python train.py --dataset="drawn small creatures on textured ground" --loss="l1" --stem="single" --beta2=0.95 --max_precond_dim=1024 --steps=15500
Rows from block 10, named by matrix and row number. Rows with one number belong to one channel. Each number is 128 + 32 x the weight over its row's rms, rounded and kept within 0 to 255. All counts start at 0. After the name is the row's rms in percent of the matrix's.
# convs0: first 3x3 conv (model.blocks.10.convs.0.weight, 96x96x3x3), inputs 16-31, a 3x3 kernel for each
# convs1: second 3x3 conv (model.blocks.10.convs.1.weight, 96x96x3x3, transposed), outputs 16-31, a 3x3 kernel for each
convs0.51 099 [160 212 128 103 128 128 164 164 128 128 128 128 128 172 231  87 120  85  84 169 224 128 128 137 128  55  29 128 187  49 101 221 128 111  77 177 109 163 161 152 128 115 128 188 122 128 157 128  98 176 128 128  82 159 107 163 128 128 128 139 128 175 131 113 128 132 103  88 109 119 155 128 128 198 128 128 128 128  62 128 112 133 162 128 128 100 120 133 128 180  66 128 225 128 163 106  84  76 132 134  99 190  55 128  81 128 126 128 104 166 127 128 170 141 128  83 193  86 170 104 128 128 128 112 188 128 128 128 128 128 129 128 128 129 128 128  98 198 128  24 133 128  80  39]
convs0.55 128 [123  99 141 128 128  97 132 128 124 128  26 149 117  99 120 109 128 131 130 128 128  58  50 146  59 164 128 128 235 160  67 128 152  44  88 153 115 201 128 156  64 144 114 132 128 130 131 135 147 185 128 113 118 128 128 183 128  88 118 141 161 141 100 128 105 141 121  94 128 146 128 128  86 147 128 148  96 128 128 161 118 128 135  91 136 177 133 103 103 128  73 149 128 128 159 128 151 180 112  97  58 108 128 128 142 154 159 166 128 128 128 128 128 128 115 118 128 137 128 117 128 111 124 128 148 135 128 128 129 124 126 125 128 128 128 165 128 102 124 203 128  95 128 128]
convs0.57 150 [149 128 128 125 128 128 144 128 133 141  59  84 128 128 109 128 101 128 135 177 184  76 101 119 128 128 128 128 128 128 128 172  83 128 176 104 149 117 128 128 128 128 106 125 128 128 128 128 124 129 133 131 138 128 177 128  47  17 102  96 128 185 128  67 111 147 134 128 177 125 114 151 128  54   0   0 156 181 192 244 128 116 124 130 128  83 128 115 128 128 120 182 128  60 181 128  78 162 170  25  91 182 184 194 159 128 127 128 128 128 124 139 119 105 138 128 129 130 108  87 128 134 128 130 180 181 128 128 128 128 128 128 128 128 128 128 138 194 128 112 128 128 167 128]
convs0.58 107 [128 130 126 124 149 128 128 161  79 128 128  24 128 116 121 128 128 156 128  69   0 150 122  46 123 122 128 128 170 117 128 128  86 128 128 128 128 136 138 144 128 102 128 140 128 128 128 139 131 128 128 128 128 128  20 128 128 128 154 202 172 128 119 120 163 136 128  92 125 140 128 115 110  25  68  85  71 109 167 112 128 134 106 149 120  89 128 117 135 126 179  55 128  65  85 119 179 128 128 135 128 128  93 123 128 128 128 128 128 128 128 119 128  74 138  70 103 168 191  83 167 147 128 128 128  82 128 129 128 128 129 129 128 128 128 152 111 128 128 125  83 128 174 128]
convs0.60 115 [128 116 128 135 128 102 128 136 137 131  92 119 118 166 119 128 189 128 118 132 185 128 128 163 110  96 109 166 161 114 128 121 169 128  58  92 128 180  89  96  79 109 118 128 128 128 128 128  87 122 122 148 150 172 128 128 189  78 132 128 128 118  93 128 119 132 154 154 128  82 205 117  74 150 173 139 114 151 205 156 151 128  76  94 104 223 128 178  65 181 128 128 128  76  92 121 154 155 103 104 128 132 141 128  94 203  92  92  94 128 128 158 128 128 101 135 115 128 152 128 128 117 128 128 139 128 128 128 128 129 128 128 128 128 128 128 128 120 128 128 109 128 128 175]
convs0.64 112 [128 209  98 139 218 128 128 193 108 128  61 128 128 128 128 152 138 128  83 192  88 128 134 128 112 128 131 128 224  95 177 128 128 183 128  89 128 128 128 109 128 128 133 128 129 195 180  59 128 144 128 187 128  67 116 128 102 138 128 106 118 128 128 141 128 128 101 107 111 151 187  73 104 161 128 104 128 135 128 143 116 175  54 169 102 209 105 133  14 172 126 128 128  95 180 106 128 180 138 128 139  84  83 129 128 177 128 128 113 103 128 121 103 128 111 123 128 157  86 102 150 128 123 128 149  99 128 128 128 128 127 128 128 128 128 210 125  84 180 128 128 109 128 128]
convs0.67 106 [121  87 128  73 128  88 139 110 116 123 128 112 146 128 128 128 128 128 203 128 109 157 128  64 158 143  89 128 129 179  50 205 128 128 115 128 128 105 128 148 128  88 126 139 128 147 128 128 169 132 128 128 127 128 128 120 128  35 193 157  94 173 101  78  95 128 128  29 160 118  76 128 165 128 130 128  98 163 178  85  74 128  96 101 178  74 131 128 152 128  97  91 129 128 120 194 128  97 128 158 128 115 128 128 128 169 121 128 160 128 128 128 129 133 128 152 127 136 128 128 128 141 109 145 128 128 128 128 128 128 128 128 128 128 128 174 110 103 184 128  41 199 123 122]
convs0.68 110 [101 128 128 167 128 128 128 174 108  87 131 152 128 106 128 135 128 128  86  75  53 152  65 128 124 128 193 169  96 131 122 107 128 151 131 146 132 128  87 128 100 128 122 130 127 128 128 128 114 159 128 128 128 128 216 184 128 100  75 130 128  79  93 175 118 120 123  83 128 119 128 128  29  77 104  86  90 170 108 128 172 117  82 121 145  75 162 128 192  89 128 159  92 128 144  62  47  74 143 190 112 137 128  60 128 128 128 128 128 154 158 150 128 128 128 128 134 155 106 152 178  72 157 128 104 128 128 128 128 128 128 128 128 128 128 118 128 153 149 128 128 128 128  98]
convs0.72 120 [130 105  63  73 128 128 128 131 128 150  62  13 150  76 155 200 162 172 128 136  78 128 128  87 168 111 167 110 128  97 123  50 137 148 156 115 106 125 109 114 128 128 165 128 128 128 130 106 140 128 121 132 124 142 128 128  77 142 140  83 131 128 129 128 174 177 167 165 128  99 149 128 160 128 105 128  85 128 145 128 133 109 109 128 160 134 128 128 128 137 128 209 224  68  13  61 155  55  84 181 241  54 188 128  67 126 124  84 128 203 128 128 158 117 128 128 128 105 116 128 122 128  97 159 156 128 129 128 128 128 128 128 128 128 127 119 160 128  48  46 102 161 135 128]
convs0.73 100 [124 109 132  65 128 115 128  85 128 128 128 128 117  89 126 128 132 130  80 134 128 128 164 128 128 190 164 153 128  96 128  18  67 128 183 161 116 133 128 118 255  76 128 128 128 139 128 128 128 106 172 128 194 128 194  59 128  71  99  89 128  92 128 128 128 132 128 128 128 128 128 103 189 128 187 128 168 101 128 129  72 128  93 122 149 128 128 181 226 134 128  97 116 122 128 124 128 128  96 128 139 209 129 196  99 128  98 128 128 112  93 128 128 127 128 141 128 128 140 128 103 149 128  89 171 128 128 128 128 128 128 128 128 128 128 130  91  93 128 128 162 168 128  63]
convs0.74 090 [128 110 115  52 128 128 128 120 128   2 138 249 128  91 128 128 128 132 143 128 156 128 128 120 128 162 128  52 122 149 201 128 101 103 120 128 128 128 128 128 126 117 128 128 128 128 190 144 221  87  50 128 128 128  44 128 128 128 139 128 154  90 128 128 128 139 128 128 118 128 128 128 245 162  81 122 128 107 124 128 128 128 110  83  82 198  79 128 128 105 132 183 128 128  26  98 159 128 128  88 156 102 130  57 128 128 114 128 128 128 178 197 128 128  81 128 128 147 150 128 190 228 128  70  48 128 128 128 127 128 127 127 128 130 128 170  93 126 131 128 107 113 128  79]
convs1.51 097 [167 131  90 171  78 124 174  66 134  42 186 128 123  65 145 198 132 159 136 139 128 203 128 128 218 249 128  88  89 128 105  99 118 159 128 128 128  81 128 128 128 125 130 128 128 147 128 161 138 132 128 128 117  86 128 117 128 128 125 128 128 128 126 124  71 128 133  89  99 128 128 128  81 133 134 128 128 127 108 128 128 128  67 128 128 184 128 150  83 128  82  16 128 128 156 128 146 226 128  22 141 123  85 214 128 128 128 110 128 128 148 128 143 152 128 177 113 114 128 119 128 105 136 128  38 151 127 127 129 128 128 128 128 128 128 128 128 128 119 187 128 128 226 120]
convs1.55 111 [128 139 128 123 110 145 176 112 128 128 124 123 128 136 139 128 128  92 128  98 138 152 166 150  94 128 128  94 159 187 177 152 128 111 128 128 128 128  83 128 132  46 128 128 128 128 128 128 114 128 123 140 176 128  99 128 156 124  77 101 118 128 128 143 138 119 180 147 128 152 118 128 116  92 138 128  55  72 128 128 102 160 128 154 128 121 128 140 128 126 128 131 128 128 128 140 171 128 128  54  98 128 121 128 128 107 146 144 128 128 128  95  98 128 128 128 105 102 128 108 128 128  82 128 128  77 129 128 128 128 129 128 128 128 128 128 128 119 128 184 107 128  74 164]
convs1.57 190 [128 150 137 128 128 128 131  98 131  87 100 110 133 128 115 129 128 128 117 128 199 103 125 158 152 127 178 153 152 130 151 128 109 128 128 128 128 158 128 128 128 128 128 128 140 128 128 114 127 128 128 128 151 139  94 162  88 156  74  70  71  85 128  96 128 135 128 128 104  86 128 128 174 206  86 168  77  29  90  33  89 128 147 140 119 132 128 118 132 128 176 171 128 147  81 144 152 183 142 128  92 128 128 127 101 128  89  77 111 148 128 128 109 132 128  96 108 117 128 118 147 112 128 127 128 128 128 128 128 128 128 128 128 128 128  87 122 120 124 128 174 128 125 128]
convs1.58 165 [108 128 121 154 128 143 123 167 128 150 138 118 100 117 124 119 110 128 116 158 154 128  70 148 145  91 152 132 115 128 128 128 127 117 137 153 128  89 115 146  99 107 128 105 128 128 138 128 128 149 128 107 113 128  51  56  93 130 255  74 197 180 126 128  99 128  96 128 136 119 156 128 174 149 138 128 255 201 128 255 170 109 118 121 131 156 135 128 128 128 118 158  99 115  93 128  97 128 144 128 128 168 179 128 128 128 121 128 139 158 133 151 148 129 148 154 128 107 128 120 166 128 135 128 100 145 127 128 128 128 128 128 128 128 128  78 128 161 144  76 150 128 175 128]
convs1.60 103 [128 128  95 128 128 128 141 128 128 128  70 128 128 149 128  98 118 113 114  96 128  60  66 128  93  88 126 192 101  85 153 139 128 224 210 128 106  65 128 109 151 203 128 164 128 128 128 128 128 128 163 110 138 135 128 143 157 105 165 144 128 128 113 128 124 128 128 128 105  82  99 128 128  93  79 128 186 133  97 154 128 128 136 128 128  61 161 148 255 128  85 128 128 128 115 128 192 128 128  66 178 197  71 128 178 162  73  91 146 168 128 128 159 116 164 112 128 128 128 128 172 131 128 128 128 128 128 128 128 128 128 125 128 128 128  41  92 118 134 105 128 101 137 128]
convs1.64 137 [128 101 141 128 151  85 132  70 128 128 128 128 128 128 132 128 157 128 128  85 128 128 128 128 123 196 128 151  64 151 119 129 128 128  20 135 128  72 128 128 188  96 128 128 128 128 109 111 131  78 112 128 117 165 162  55 134 128 122 124 123 117 128 128 181 128 128  65 136 132  99 156 128 139 128 128  86 164 128 178 128  98  65 255 190  66 148  59 255 117 128 157 128 138 147  89 128  93 118 128 125 106 128 128 173 127 128  82 123 169 128 128 164 113 145 128 145 124 174 160 128  67 119 128 128 104 128 128 128 128 128 128 128 128 128 139  95 126 128 170 108 128  82 146]
convs1.67 118 [125 119 128 125  82 117 144  86 128 136 138 128 141 180 156 128 180 148 128 128 128 151 145 161 122 133 137 128 128 120  97 176 128 134  84 128 128 128 103 150 111  89 148 128 128 128 166 135 120 162 128  93 131  89 128 128  97 169 115  16  91 128  55 141 176 197 172 186 235 128 199 233 108 128 128 109 128 128 129 128 104 120 118 128 128 180 154 128 128 122 128 128 128 128 128 128 128 101 128 172 128 128 127 128  90 128 118  86 128 155 117 128  98 106 128 128 128 128 133 128 128 196 128 128 128 140 128 128 128 128 128 128 128 128 128 130 128 115 156 128 187 153 128  98]
convs1.68 109 [128 128 128 162 128 126 128 166 146  95  84  95  99 133 128 141 128 180 165 128 128  82 128 137  65 128 129 108 173 128 152 140 128 170 167 128 104 121 128 128 128 128 128 159 128 128 128 128 128 128 128 150 142 135 130 128 133 128 124 155 133 128 128 128 128 131 128 128 131 128 125 128 128 128  74 123 128   0  97 128  57 128 128 128 128 169 128 175 114 133 128 135 128 123 128 147 128  60 128 151 118 128 159  68 152 152 128 128 128  89 128 117 136 128 128 128 154 125 119 121 153 128 128 101 136 103 127 128 128 128 128 128 128 128 128 113  56 157  99  65 135 128 128 128]
convs1.72 104 [128 105 128 128 128 128 127  82 113 128  79 104  43 128 128  95  63  92 128 114 128  80 134 108 128 107 128 165 131 170 128 161 164 182 154 191 128 181 128 135  65 191 172 100  61 128 117 124  99 179 107 125 128 128 128 177 128 140 100 105 126  51  57 128 118 146 128 128 128  71  48 128 128 117 128 111 149 128  79 170 128 128 128 128 141  55 128 135 194 128  85  96 109 210 116  99 128 154 128 160  66 108 183 128 128 192  37  42  83 107 113 144 173 128  96 128 103  96  98  89 114 165 129 128  99 144 128 128 126 128 127 128 128 128 128 128  57 211 143 108 128 195 128 219]
convs1.73 114 [108 138 118 128 140 175 128 171 134 128 120 128 128  86 135 118 128 117  75  32 128 128  95  94  79  45 128 128  76 137 144 130 128 173 203 150 128 115 104 128   0 128 129 138 117 132 148 115 161 128 136 127 128  98 147 128 128 128 203 222 159 128 159 155 128 128 138 128 106 128 128 128 132 215 245 172 108 216 201 165 242 166 128 128 131 118  93 128  65 170 115 177 140 113 105 128 128 128 128 125  91 128 152 152 138  86 128 151 128 147 182 135 128 179 107 128 180 128 115 119 113 134 138 195 135 128 128 128 128 128 128 128 128 128 128 190 118  37 159  74 128 128 128 128]
convs1.74 106 [128 128 128 143 221 128  79 128 128 128 128 128 145 128 128 128 128 128 132 173 128 173 128  86 159  91 128 128 128 128 128 107  52  86  75 128 128 128 128 124 128 221 128 135 128 128 128 128 135 119  70 152 141 127 135 128 128 128  97 133 128 128 103 133 128 128 128 104 128 128 114 128 128 137 124 131  85 128 105 155 128 128 128 197 128 128 147 100 128  79 128 128 128 128  65  65 152 117 128 128 128 128 179 163 255 156  99 128 128 135 126 141 128 108 128 169 163 150 115 167 128 158 128 101 119 105 127 127 128 128 128 128 129 128 128 109 128 128 128  43 255 103 246 153]